Weights of a small contrastive image-text model.
Model: 1.5M parameters, 40-pixel images, encoder norm batchnorm, encoder activation elu, encoder depths [8, 8, 8], text encoder layers 6, text encoder norm layernorm, text encoder activation swiglu.
Training: soap at rate 0.0025, 3200 steps.
Data: trained on rendered made-up planets, 97500 training examples, 4.2 epochs.
Rows from block 3 of the text encoder, named by matrix and row number. Each number is 500 + 50 x the weight over its row's rms, rounded and kept within 0 to 999. All counts start at 0. Numbers have three digits each.
# proj: attention output (text_encoder.blocks.3.attn.proj.weight, 128x96), inputs 0-95
proj.0:527489570562499514565549462550569500494449482390657515595532553525505462600478501483512566486542512462524594581494513475542609532500588471595509465471546535567511404529486456452547561457489483477570439531495530535532500497460508551522509526502589503523433534572460470590479591532479482514
proj.1:520460530450522570473520525537535535509475486447544541525507549523474499518526503393557507468502437520509503544568583579515468572489536535534503589500379445384562456551509522518453592565474465470531489373525480574471525503498482590463512438490541561664519532478471573486501562435477438553
proj.2:496476448536399489419501544568496542492575441460390483507482499548502551371534661593528489557472512507506510445453605512494476475527426513498505492577466558398516501512533485459477551484476466447510499567571432441480557502543593505512481475573485563571557489515476476442557480426535469533
proj.3:481424508505492564522418498517504552527493445518501402452543434539541589425595450537518592564480471528469594497418579548529495448576445505469506419532492508544510506527484506582475597512511423389488547538513590489444503412476504523453400534533576480516483476489540540546556473446444464576
proj.4:542468512452638527603458435500511509514421478472601486535554520449429414618598449484482465356492461496431583573515487466485519524622520501508482466560518473584539532501508477483481518543521463543491424488540494438558539475568524510517488526536501403534552480564555484469473544548511516498
proj.5:504464472511499431520494487522479448542433523513473448517453562497445422421433493478576581487524531442562450518538576519447423493464539448446438579524473480443524583509469538548463550546521467436571526494512462429524533499500585536485617594515496515440588424465578451668493537487504479468
proj.6:521511540418440494534495539553450506471470462461505476569457583499459476485509540564474573546528517535466533447517524559488448502502493411599519448541495650584530553481538564513530578469461433480579452555479568500559513513466609526535502534460447464403374579433477439470550450552482477534
proj.7:412440491543464568591497420524488479473397440497612420551570421385474525521542479512467537488442405440486560561552557540481415447544526539539507480510506582459483510547447592450463451532557457545474540515476565542430547489551542529508513516514494521565427516505521478532552430490465586542
proj.8:490512448525360478547476557504545463568547462504412369471427524479536450376513445516520429457494512528556437470501468574545435448462478481464508457484537411508530538463449496456564449470504503494497503422512497497482433378493567492460529548419419486551507640549526489480519475484556546490
proj.9:504594465471454525369486534480520490455583494477385416515465504545448485452434504556504561569461500482531400435516574584476440426485511415510466520565480589522464545493474559479538596542516508488454526527511520463446488548471589487467569568481541472634495514527510526416471434465446521499
proj.10:491576469505468498411520550533471475455572478562419393468422510481485570364426540469435428542468428522477510478460530479436461472491436440502417447565458490517489541563502548562431580549504470526479527518390552441409502468509471488446461560483516463508461393524550516506500405500450454479
proj.11:553485459517535487637443447441524534582414479505490509542561502411479441518509421518543529432557524483456518456573457547472465516554512525503478468366487432586512480449494437464536461455474452453537373446448498557538418425477474429510457537554514438446474547437479427500470469545543427515
proj.12:492443491491487470435475505471512459369515454442445433515502510432502491536432563493475563495432479501501475488470452450469414461494515444479503513530458502402467584499574594411476486496448564460398536553480452444361500461443538530414514538467508502512484410422443385498500505440484414470
proj.13:471571486435483525454443465494484482548489532409418465572500517420396459486457560510416510531469494478481481423437607493426520453453544481521580489444439474428462495580452531545504574588542499483500447496393515413440479474496503454460567464482450483616513441440524469491417591473469472493
proj.14:400480517528456549484521521491526554464569475511454480433425478569547602445571531487497418409493482598525472467482519454542530525465380616462399431422545462503478492433492546544559484529503382507445516536556550423586515487553523479529509506474477417478455431529468549536583492502491508488
proj.15:527552471574528531586538483505483479467410527502635499641489545376459439529478382388559537444486478452489548514475547427457448512484501485517546512478468408466486526466475493437518410521560527519507487490496454498473550450454561505556560572481547484519556460581454570526484577559510524475
proj.16:424476503516414435513521396484511465495371529452552464497433420479504396530512416443486521399535507443530550527503482518502460449596578526492468558404401550425532434458506422451532529455471497447485393484568463505458487444472598545504490544540522536489529519502444470496518500564566460495
proj.17:496517472476391497510479491461446510409506487470432489474515503497417494440430509514473528571490429512429529461403505484475394423445465475566471457572489545433469503525531544526456482490407521482463426521453523443409417431523482462439382444509425560437422514406506438529519448502481445418
proj.18:493531505520439509601431370425535507543427491491569484612581459499464464502531426490537528537468462431441473447511584457528487486602586530434487519547474528565467603493452515567474582549526551462484536545487484484533450472522531523537429584512443571570519465509543410555550461500519522563
proj.19:510567551509462584367519509501481531470616530552499518500486481581499603429514561527551453478468479530501527543527552493561595465404493509550439614439442462532530455503496418426515399513437475473400509452508472591458581477534581484493521462534499518548503494529395528520529444531498495507
proj.20:461449500484513504585429468548542445522474502564564417591474550395453397490532428473441500484445501499427517455489447522521493534496511519553520502432591487685504436526544443516523474485530513593543504521559510552559568517529519441490474503575588520487441525532454530486534611532428498520
proj.21:429544482434454547416566551516434527490620482504363428500499489513500512437413629503488520513484552524507484431480645507468506430485449555538429469540578501472498500503563497584494491471447499515453489555544511439503480553520560501506481471550503477474509408534513527476489490529436347483
proj.22:471528515478360440460493486522506524554544514509487516453532490497454542439552564572542528536597461513525514416490414504505512438598453537505464452458472438506474337469402472457623545491439511458481511483507476458542492487487489481461498495366437551543479519516369512508523522581504470458
proj.23:452572420483436444502502514518449450519593496520454398521426525503500656406446542568474553522463550536533462451450543557557431447509419464495423500549491562524539453541550566528509505538508517457430433479501497515466457474488575499486444524556517461541540477566544415463516512507393386494
proj.24:484510489486446482516567446489456514537489399516524453615506529442475474472505420539511420422472510472486492484500560630420489489635507538515521466546429476416540527558537563463459542525523415471472464534419567424418439484491569467452545571417429540506413551444516554479502466483466473523
proj.25:531451475469500478573470377478450553491300500520606538474552506447470434546524438459544489361504540446474518542545459426550488439524548484449511475476527478545493528508517501423501482417470463486451449524467503487393462520406497501477480507498477478476508500461414490471413441413486451484
proj.26:457556476526437471387532506563491511469559483554460462478469551569514475430493484559486492531482525549596499459505572434521552462448501497433497412368463557537503506485495510449558596455484438498561468528484569527447568507507436476538524569631525516497433556453410507519577409403535520520
proj.27:560494469496559469504464515627544520481495576583490586545465544557540530497544451573582493491502477504575579538500570544576498509573492496485452529494517528565483562462426576422554504463610498432565493472544481448571461431592575533509490460471504426450529541489509454481575505469594574574
proj.28:526485567579345519475569477522529504485503564549476544560479428480474448454439488485528592451585510467543514522506468458436492571543541505514553497622502448614508459595466574491542589553461513530548519442476498486502492563475498465530454511417403562471435414563445432471515527518487486536
proj.29:488418527452471560492550538427523473467611480528419469527500492519533529464490491503452611479570458573512544517540532501488503517525542590553510525484498499478436540587564548588508576518461509488362541550506582468417491480460498499481527647478572432544498460574498477451583463469453412541
proj.30:493546496515376474453480446494465541405483534477558413453501442563465454548551346475474576529466447493509469558500498412524562502521515500461494530481549507486600558529593459467521549469458429458423499541497438507479483530453568475479597556447550478475583502443463499370464463438468477468
proj.31:526610490517529483563501514510586555584579549608401478485558527527541569531467587576516491476462510518515431462544492498534514446554454577536475500541532560498522550451560578474550569548596545545563533558529503427619460504565542522516491574510506591574457462530545499482505557501454493565
proj.32:462555458413437402487470508502498566465343551514603440525578529536494453549467561470538543500415556490501480535522552436478472543487566451483597506528558536505552530494518512429437523492482446525439487510561546415476524453512539495524432561577533556553419447568513460545542551540483440412
proj.33:530407553548551465543521470495508525492469552480513487517457498463530502550530527512519406340566525577450582465511447453487561508506558493546519478420502377525510520492455473404423602563473502519569570487468493422520468499446460496483511594500492574501556496449372453447458451440553513465
proj.34:522488433530473484456447537471533548528542485580415385505506483462422578395545463464517501467539413505530415482549506619516464439471469602484415545455440525516460613450415526519502506492491476590502506477509446429423475433466476512477403500558468506547405501470503435439488485488549527529
proj.35:466466505508544595612473461527532496574482428520479513528507488419493637495569565478590603539437464491439540481584481552551458505455403467486465443523514496545504531484491477571516478393409486501486419510484400440459462521570494537541557490514495572481502493465430431556522468559493430441
proj.36:444447466512526452422400510482562509509444560434490512540487479433530406595504524465508535534536510510484522477385518370536499494480613562451494559509464533355509500527481473439453433454445494424410541562572498499472443490527582510440512509491544487530604529502482460444504444451470556481
proj.37:532523513471533530601529392537455533519430498458518477498511491513418517556474415457511515479485487457520617475523569505509518539567546439501573409485521526613556490452476564497494555566541409553583521549429565432500480556497544461466521628532500494455441470386571543465559468464495555531
proj.38:502457454438473503480486528519515546530616543468456365437502525479553452589469544517442523582510473501544481472519540529509539461590495575500506507450522536478475660491456557500577588493560484534507566427541443432555500495487499499487529603515450418464491557512498565531609472459553439431
proj.39:443518483549512476522498563587462475491453432442507341404463533495512445501523496460438513621475455507522511463521538527443497479458461415571550508558484510473482474437470502456517463484530413488485417481541409475496429464488454565569538493439484481464524485540489348571505614535556433510
proj.40:505396486541505468581444414521472498546394475469551568534515433469435469408507535488512448424507466514504498488507415447540476483521577471465426484540492484517451429515495380487548487384464500425461438451475472474602542415397477456498451485469497486502491415479430436447458558551506421501
proj.41:551572504459547446515533480423478521417510527453497553559483538429489499558478531485520537359425476471443507438505491469465550455378523448445470477438470499494443493470567440545513537427437459415461450550524532491453487381451490548519490599537580581444542495412470506487503473498546384472
proj.42:447433519501457450487494530473450500546512430439459411427532506530556508393527473535503458428502463544565560493442496484477589458519438514524531461527484498578474525476495518411513500498622544454427501499475461399450466438497519547436498577609457438601481464515517586485568472602446433564
proj.43:461439480501495608451553566491451596638562491421465559465475550518477505518566487502466477516522550599500530469445519508498579536550538491511593531448480456475526553535541541575585558520499505567508505499531475528417540560520585534481540466586512541564517528512604532531617524596554474496
proj.44:478516529541501464543455467455584555504372501460551543491492496533517546556636373478587568416516518472590544529538530508564585469515522454404479507539456410634531488546454416494539463483511493476527464456518509512614511503496549460534482449421509444500493524585484490488487555519464486532
proj.45:515541468553501494464482450559507467488470515529494483488441607446438518539522491431542450577426498523484448498574574536510546540468510523479602429625506524545553547500505517496570543528495483465514479406466505428588574406481496401581517518519452520416525498622525462555463561606579492509
proj.46:481627476490481450493545461456541492448433446638540495527578453513516585453484503595539696527408503454486430496542566594483470505496470483441464480497547508631530511443487529448489446477500545520491548537441525470525455520504484547491554514588460538486473510527498479587498466509483507542
proj.47:476514584493482552432591462544516519448529482408579537561427610513452522492499504507521511589454570478470565481488484520491593545380577498522594404526495502479510538432524544445469620416433496581479510548549527509443442521533550498478479539516447544485407450417489552524522492490454471529
proj.48:548450470498483416521549471464465536522453549466533478523483447453486462528445464440614679342537507560487486460525520422472535509503587515496570555475443524492503552426497511435484508533496448405497499499462504453561431516484488571456501549482489560509507535498402482544497615524519419446
proj.49:450564510470425535562504499500468524565429446477556491416579393452518526496510529461478559492464511400548515487499637512566518519495545439457503581432485596505481492512505502464507534483500509563429453472570473341448500467581555540523480444562452458490568500568534498516515524545483455380
proj.50:484514529586513431518555435495516549316471497559579551495486541435422425503519408436535557478433502466481512484549523443451467517474525498495579510498549465491515409525453482433523553465473486457522372424480494522527476459482559483498440546518548625466513588454464451529557529533496423522
proj.51:446443546549369482434422564481474539381535490510489436521514478446477534456557416556425467543449507557453503502456419471469520493494414516521451453514520521494523549538486570469466609548422523501488572521477463450548458491562449537419491578523455583490495463465436526547591482407484507408
proj.52:459573452527379532403509605500494514489548520557414456458473551571566547455428507471409489603491510535486470479471569507475555507648471498482502491483445533485467512474547476401472471510545474446440528538554460441460487384472530530481527543594519533473483561521530530473557375523500514496
proj.53:495523518497436452505498481500479534478434480524585537553546561419495431517500487454499541488511543423436559466484435445486543509342505519489547530475407560580480511497389472412516430532533461460524406423485503528407559418462640526505470505479498463602449481536477474464525480421473484527
proj.54:493507532502474493430595628532523495459598559513449520520498515541527586456464526543510512535541456544535519469512542602504500472511471568541461489548552489675544510488512564529558467539509506508614533509496504516466512566571450479529568624463445448467506544503429449549463619457565527510
proj.55:475455467535448471435497475483505480442503526457387455449483542498487418480451582489407542593430433496456541476465508519435431523492425490528480384469502494456481569513605504398546542464493458571448472509473480365531414507464528502473538557562554493539534452476474557482540420431459415469
proj.56:500444525489398505563556431513532557510345531481604515519556413555493456598549443450561523381495479498462539580517421496552518531597617463564531438515513562520516499475519586462485529530602527462479551503492537464416503479488543507465524535436457467543488444502467488479483469458487456474
proj.57:608478531497416621530539467521400515479472496542514437553506562390426528441492513496647487441505485461382489475503485513445504469509551416461528504448565594577473506515562497497518486473575444467500472540484480515546478499522536512480528517563608416544432476549470541560521572488442505550
proj.58:473494579512502509568482486506485492471436459603580511521529453511459510490538433465526440469461561428497492529531585522486565526465462486437519454508532617553555493524556523535473573552540325478595402563395554497495502446496492514492446596541602519446425514460492524549443515500508452490
proj.59:424467451483526460513410559503467477494481465519449407450497470510459464452583549469421546442522451515555442522530517438481497501448467503536503420484526474489514611500558508480471475455465577497410485515464497452354433467420600474427448514508482510505404468471467472414442395531493382511
proj.60:500597506508395481490535574551497450482621514581539458496506486534540531481432604522512429580533504559554558477519623521459520579436510517576526514487525535516464493626527531569485550552488529522469480503551551466445521426603523483464489585542520497598507535568500479517566555482467469577
proj.61:575532531544490584569541427522538602514439528508599575550533548510559438625579522494560499416489502508473572565478477475550554535518578474499556472563506422560559551505504476589529505520560492444496447454480466433554417539551449490567493597557494505499504469513426441555547548524503465549
proj.62:457643489495417494400507447492507471471450437579532411445427482484494461430523567507456509525495486500542447555448544502398466505550507483393514536497452486514507418599422474525535526522522570528482508531508465507429500468544430456524415569594478578569557505501507461432510493593495420462
proj.63:499530501492536497416517481448493469387504471490449516508539538447417509523454454463493572417445525482435387472532496469468463459412445573491481484569452537495558504473452663462502448595578428511391539470504467406487513488472521521432543484496403476548470560559489501512566450490432544524
proj.64:522490575498504565544519498484527538490508538419487505553534480453516562499442608491461479584504525530567519460492520474475622512549574548550625438487502558576549544516457572486521588496525496483593539558481532538377518456597530462516519552485570506498507574452555538464507376443585497528
proj.65:531542511504400530528433488428480564473473494560440468496520491501471450511524483437505557525520485510444579547490425452543528461533530508504521578549504530524448559548382444627514599538520512507399535442546442387517508513538522444584445571490424434612532480611516476509513495535475466563
proj.66:544576468566654557519549576537535498562560630522464545510539457444453451488493522450554505534566438465564485544584492426582479489551538592525428490443507586525479623477551587425443554509523455491555525533505571498510486427483551564499480512506475504529482484439517494477484455519499547540
proj.67:505605544532412501496501490487542486498477520554441485490532553511479509488466514566548450552464545537601453459513665584485470500515449552481501547483531537557553522446532591526521513545479537550525520491531514464463520562605545512466495666534529589598504643473549535479508519524483463509
proj.68:514513489526495485391528525547488486497500541574541466526569448527509529458613479517594679538557481501548574547528479500538499408581585595470486440442557468601511502550496471627504514488441495513512465511562463446492418476556505498500495555520515485415495408469510498575514484563501467498
proj.69:422541477438506476503518458505485522456547507528521426457497438558475475436489533513506411515417492498498495452442520460487525381431427537471486549487489510477470554428499504412491444506488500520502527506592469543321440543524599458442462590417519444462426546454452469410602502494439525539
proj.70:578449556575492472666511517519501512567462510512562512554503554484458421475574423512559515479591510566527572528543452534524552508582560520516520525625570562567525521505453483494550566508579448483476548509526518519591530541489508519533527585514440463546501559530540448516548599525468525592
proj.71:567448491490402509560572468534515511602529496540504428559635488443525558556509554523563669461556605572543507447478460452517536472589535533519480577496464443516524534519529548438517500618433494536480473440496473427442464500463492493507518536483502556568518479487474497456583467440512510494
proj.72:439523517519444460509510457490450491377399469491510426498441416426453439487465515408455553383508474512476492522535469459414476471496449484479477504488445465495459547438489470456465502504491509492492562495479486479365462403541459484432413587542464379563442519473490516417594440517471470550
proj.73:473594554482558550553488467497482466465532433513547459559510485432423535439464546470503500470494422465471565458542598534477508496508514488508494565546511462561513486464425489516484586537551396540623433428528450512610521536499531460542516529469521632464552494482474517616528616555547513433
proj.74:528565547572587484455610412490507563425474470481547467556538500549549409637538451479516491468475544474454481491505514451459585484472607509461601516469529503504511465401538465402500475380503486407484492501517515496447523469439446465460584506455496480452481545493383455498499498559499480537
proj.75:495471482438481432425564457536446474566442561452568500428445453494457422474520419470514561418555517507577486495446491488493570482553486451437574449447517348557576393442466444484523507453417425483409485457493469522558423555475500421511474506498515479433482519510466519464525522454506414531
proj.76:498475426466445463499460464536462462527454487515479424528471471438464496386445441504412532509479556512469504488484440454478461484452497430508417492416376525474437454526495482442515519463511415425500455444483424425432478482521444458512497566600491509418532378479394438562448590473461477462
proj.77:396429465502440548470504500470462564479491511399517485406443497494473389526517432447584481499514491502472552499476541456463544515468529472481539403512574615482486572504575566504475489503508378481485563558536504394468553540482598493483563553527578488487471442370479543504538478523483460561
proj.78:512508551473444537586474462520587543498275530559638480561522415485472488503532447452518460488495471488522593543530533496516472530574573487521488549493482507444516520526494502380546508479488413502440406490536460549461460512526517534519518509516522520509536570503377440473495534527544492557
proj.79:452501530506460475477478507590493476552509446410538434523533540407525444517514567506447538594468466417507536534429557550519512519613468513535472536549454565571498477488544610453534472483558549523478514523526504582469554511625528501468518568530492464576445466547493472542578573607518373495
proj.80:462489516505605498535505449504404565467582445482523400444483567469478500454468560540431558543550543504466587462478524588477542448501484429473507559447498577499592498450501599552478482519510522575630555501486422488525453483547523507448544551484495472531503436526499516436449507388564596438
proj.81:476539509487571496474465502463515540588551486578487477482541460509587593395527463528516589450493481536573533494514529505537519531445497565450481498474455575513537559497474579440485559594509437491379521545529520417486538466496513513486523545531499504462493525569505511417643395400423460412
proj.82:488448553460562473465499485572445494602405419482520480503540545473445547392605554555604549600436484465525550498493559562510458459525506444459539517458501579568509562510568502558506540527528466500569546535444503488472501373497582462468490546497421484485479543475563439441575474445556507470
proj.83:471538528451502515512491531478517485510580464517489548403556541540577583438589586544557449426494450510576412531492523565515589438518445531415512430533487516559473491570510537475491619559482580446439587558508549452497477472533523502481517593480464498558481484534561534473501390525410566524
proj.84:443541425504412474508469532478515498479523494493416390502468482456400532427447518492496616532505422498519415537455479497461387450544511508469503500500649457585525439494411545451508540533533571508521436450474438559584504515519580459568496516461549510586549482513415508495452508537487504571
proj.85:522479595538571555561497497488499499454468551553565551552502563432460522550543521494582503486523419567502563534518522507464535500540563467534492572433425613381503483500516559393466453479507500431421509574558516531441553426472648544449475510522499436480497552569509498433521511576519450512
proj.86:501540476503378436425519461535447486542571507528419455450501529480519569425414600576489586574466465448573510434469543532482434409506407518461429459545450551497517513470548547545490481537548464404392464524490542463465505511468457532539527561434517518501480434539508437464562525509416429492
proj.87:492582518534576513508499602497497520447545473529494532508485528551530524452550565560449503478495482627486489577564542538481504497470425456498467563506483466520568485536490590429599496535613552470449548559514508484588512573496573581533578507492408452551551575580477517527552489371484554520
proj.88:479407560526524569590539545507465600409550509413490498452495534528499421573505391465505421461531471524471487517501517502465517478603480533500509533418495436552462503530602486423580531430436551447403515521575516461457536498496489491536489558547500525476480535476396502552549514475527435632
proj.89:572448486462632489442461491542574454487491521414501436515502461552490471503585429588581594406502528458553468473507538398523530465511532449474482523430437373502482508498354434479525466501497595487472509460469435451570498447428544515513456560474463546498541487512436494523480498554518521543
proj.90:448496541538447552469499446453476491446435454512512436504504498486458573431536495454519665476433438449461532485500519438460451486444498511500488623447466473602528558543467470453556547510472534431471516506562479473558434431521598576526439482520440432546549590536512492525556545634512480496
proj.91:555504548478635520410510546519526542506540462455503526513581499575466483518572542523515507467539454554472478486494478479459541478405540418513451532481457525490570489474509561452539538484568539425407511578589445510464428531516524564446441587515485550604582473471415509449596421427477473562
proj.92:583536513441534506573508519540516515498524474568419506530437588547464531393408565534579686600510481537503506387502443517554489411522451497520507598553495455565542546544530482587505493553509495542571491488512445489488468566560529533475524497535460576586532484478463457506489512493524509484
proj.93:527505522524511568567511413501517555564424481540534564456510521471504520504538553511514540479557590561543584461516611448526548525568523564449456465599494549646498519431490528450532467420513496375522500442503472504506513471406445453467540500590455429491443441520494494507468578540568573530
proj.94:534488484430433494577533412519440442483426535487557458528538547428482442555485435516570508450480509494492466490480444501467388454512562469488494432488487408634535432484476419558485589479560483575625521441481439506579487526528490484535480451519509561442534458536532460454377549524510550476
proj.95:515510565464396515533464464546493531606441460501499529512550539517530559513559556570471407483533493518500500498529583568553535515561470554541462530429486581447488583545601518464488531488498563448433537580515546520549572417512562478487571596526499580461440494538557571530594454512405440530
proj.96:491622486496512442421484515460543595535521527523460345489483470478497511362525475482534488450491504459485471468592462473471437493492516506439512515502561417621513556571469498551523499431582553473522446473483397489570485560481549394505486537487516470493518498505447402580450498574471529530
proj.97:431535460483448485496480535445436494550541450525457486419452516460488542455477526457516409443417484478450475514500555484469490481473374498508383430435494503490494578487501539371493544588456510443469511453524567451446496389496533505410578531391516475405481505557535520477572499401547503504
proj.98:457468494519450496454472482504527439500398461480608544407479495504479518548487541366545464465505483458455554571510502408531583475484515450543502456617476457581455573545425498533546614473533515520552506391555489521593428559520552523513484513495499527574493453538473403527465584476532518522
proj.99:465493459573424600474519571528493492493607501498476508518498504452622532516522539523440522505476493565434520502568491514466466494589512468563451534583442482623507577553524587560529599552446508483453577486541475495470541460497490496492526559480498481579510549586546571405545401440518517580
proj.100:485608495419455515320455537511503502540510475484445476536532570495521531522531520534537447574454539497488447544479515480529420475481436440457500458516551483545499578553378517493525433481527522508517545545526397467584493482533517521564458469541506522504526488569544486390555531619408404504
proj.101:475533507455480456440479509512487557511480574593546435529481482549488524459603503544556646514483492525426553510545536389532489502489559550517504567569479483574495444467448554468523434588502481453479442469535416427480460511504546496471515504435467592595531456568500443467544482347554502522
proj.102:541480511440451525464485473475510454587610428489417503488533511559504585473426558563518478501465475524483459394473486478474505480402418479502493550468482410508506448570560465452508474543496483372490463470528404515513570480575546500475496477440600523507592565555428493480458592429488452418
proj.103:519555438439430567503514444568512513501529563552468472414520503546482540502460650498481436514568498495613506501544570544539426436547518529460515525482536524443546550542503527499552617544484447472441488539613445409532514474469547558529472575543510424485509520492459537473569402567454559542
proj.104:517493557513642463512494444492474516441400557521593512558580524523475392551520453427565534510504504516510528561539423415512509531478620473468589512421487463441502545513548561489458576527502464496382563560552457473485518489518494567495544577457552395498497478427480559487535455461502509511
proj.105:507577509496461494412517566539437487444635487530433434486445514518418585381406591471484558593447486534460501428506593569434442471515398469561450526475477569486495507542517529541479504494519535494452526575573532478489508490536593540530512508602553457530503512510537510558557508546470476478
proj.106:464492528554392462453501423529492594559439434509559376559496504468509464493518472499486499461501493474467558485435603559514470473514501503515506547424550491445529551562548556581456522461487536400449567524529474497410438460453548488478539518525529368536529548428508536458553362454528455549
proj.107:529448481453422487512457560460528480451606515439398503468435514518473572470477558466519615441529472558525468503544419527454407501478539514487425428474475488512553560519463580497502566508467554567478505466531519462497478407568461491441463618492499456596481521568512548456586390434487442528
proj.108:471553498551372538481516487539501527541528438422511418461489447478533531456529521528393512516549548552512514522412580593521509498468436517537488509471488566503516442450427525473528422501423486502478519592608568513458453502472566562539522507466488477533447592542423525437599429431486579588
proj.109:493587475499414574453483534517504506515551451525435463503522518514535580467517600575431533542533502527481518488475584557466456509533482457526510536613484473560508520595501618579505600544602516476405585584495511435525515560528540494479479590455442527483449458533512500524607430461461471534
proj.110:567423518423486507476535421516423557536462523470497516452489610468447493513451492503545565429591530519470540467486513526503530444490428494451518423494589542584559517557505544421491464442571496543597459448397578508542440395479609451522548585502492527457426483465452462512565512544483487472
proj.111:508485452458423459528457535520521472482510539517399520546478506478484457479452505474578483428471520519570413406507486517464483526593489448412534471503468430591535479511547486499486496499523429546567460502434407482527551452488647505484564493421621540480535535516421510457390581456524514400
proj.112:444549526511382421411508556488440540536575540484562479497479499482588519454503559517480448508476501525527499403484530409514539460518477572548538462482574552575567542515613614611505580564532380536511511468439501503415488547485460487547541540507506490518409492454480493521496548435554512538
proj.113:466431529489563480536518450546509448490421457412599444565527497505478483561491478475499521518531511468477559464454584433569554532520637458570550428500540477505486580513532552546542570557492524502515573544542520428462468431511607557513539558501420568531486550453505521458626391508479496543
proj.114:464472558564554517596513478487498541452401479488513591563539568393392537497468416447526463514533476461431622559532559437551495490354546518461482512515553564540489550546497542537501513520529436553545473519411517528469404561499543494421471563485547508488489432457475495457444506471482560493
proj.115:435499477516316504508502464456511481458464470442464460464469474525513459531526502470505516454449522494500387506445559474446423484559463476475440423462494348579562504436480559563558564476483493444575537445468500569492479497456551445447416552509510562501424427496481547386507479537523468484
proj.116:500532445489491480522480496501514443555555459532443450459510471541510530553531541508538518508461420497583437416482560537499472493504430463411491459541495497599437573453441575454565493500470620499453500497476460477416463424401590435484572556504468423480486554455531525418545330507485515496
proj.117:441448466426462539478525496511461547480560449482472552437511613475479546519456598474501587442519435531517501479538463459526485471476449511528412477509521522546464590475416534535584519473421505443489527522475450520428548481422569482497488694515424524466426495473465485429492457545448395493
proj.118:467555491499393452519564463444474479503470397566443399440484412474473549467462482504468512568470444388495495420529562507446435496531470537442479518491451571530504470539529561492506468542595446460449452498502487477531585338432497521442449475565584449519475462529460534521491476486464547408
proj.119:547609477538527523530487415529611494533468558550525500545526513492468500589622424519582587475522536509554464490630499503521487545504563555480501465541529447555551598572537603431501457467518464452507449458507502548450526499452585525523511519441560492550537516454388549467549533514457444544
proj.120:504461556414630606486567549520451483498545511466521623572604561433473499608476488477492528436530446450512508523534486530523493529409608556534555589572459411473531541512537592490530514558524496539451516479502470500545482524508538532494529482474470497502612567574493506491598516549512513487
proj.121:429529472486507496443556526429496523494543561558435363467516480508562505519527442522546488468488482513521513488518509447487538467496529511449552489522399537471464431583467545514507512543422522435399467450547444590559494505436406547540515572413468612524592494625475458553506468540492393472
proj.122:466512474472446513456528549462519451491536487508397536500579528569563596524570571599504606546515488496499451445525498591491426471529484566535430529572465459567443523555414487496517575501502508440363545549522485592432473511492495462454470474462565507524525551581504474434602460484437452496
proj.123:545528490546389584494470540495545539451504536551470447520510478515557465525555546552495522456581478610522515534512434525514522484533529543497480533477517383572538489518480482580584415476596530398546472518534403515509561500457531518513509502496511621544576573534420521599458574595527444499
proj.124:559554473521556440560470446543596485514458566573503543553579462594469482429494425595540548518515523518600475449527549496555488484512488534462515494622568451521448532566435418454467499458511481458514414546489416508578490461524545451460483537452495510462478470378524411514524595553472467518
proj.125:531490515552451480525534441500535528469418574557509475564443567501484533510602434557619524475514561437453484503545417469475482492531480589500455506500554477559503517467513396421518486413534558570593456443530469495549513584472587463531577438483481540493496435488448471551408591589551513521
proj.126:456467536472568535499501506451492527466488485475434416422523481506410517363510615522475415463530476504534536504499513534487441442398517564490507455468475497530483472487506521297534546520488494455499562469609480538461467476410532463483486533462598508539468528591480536511587544517436474461
proj.127:512556546517547545563437521510581513426426451517629427573476452475471435576601497394485502525498523537520553478510515410498556508504511455536462474559517512399465632510547672520529515549506450441437507494566493465546521523477485548505533577480492514467499554552460468508566532503527532493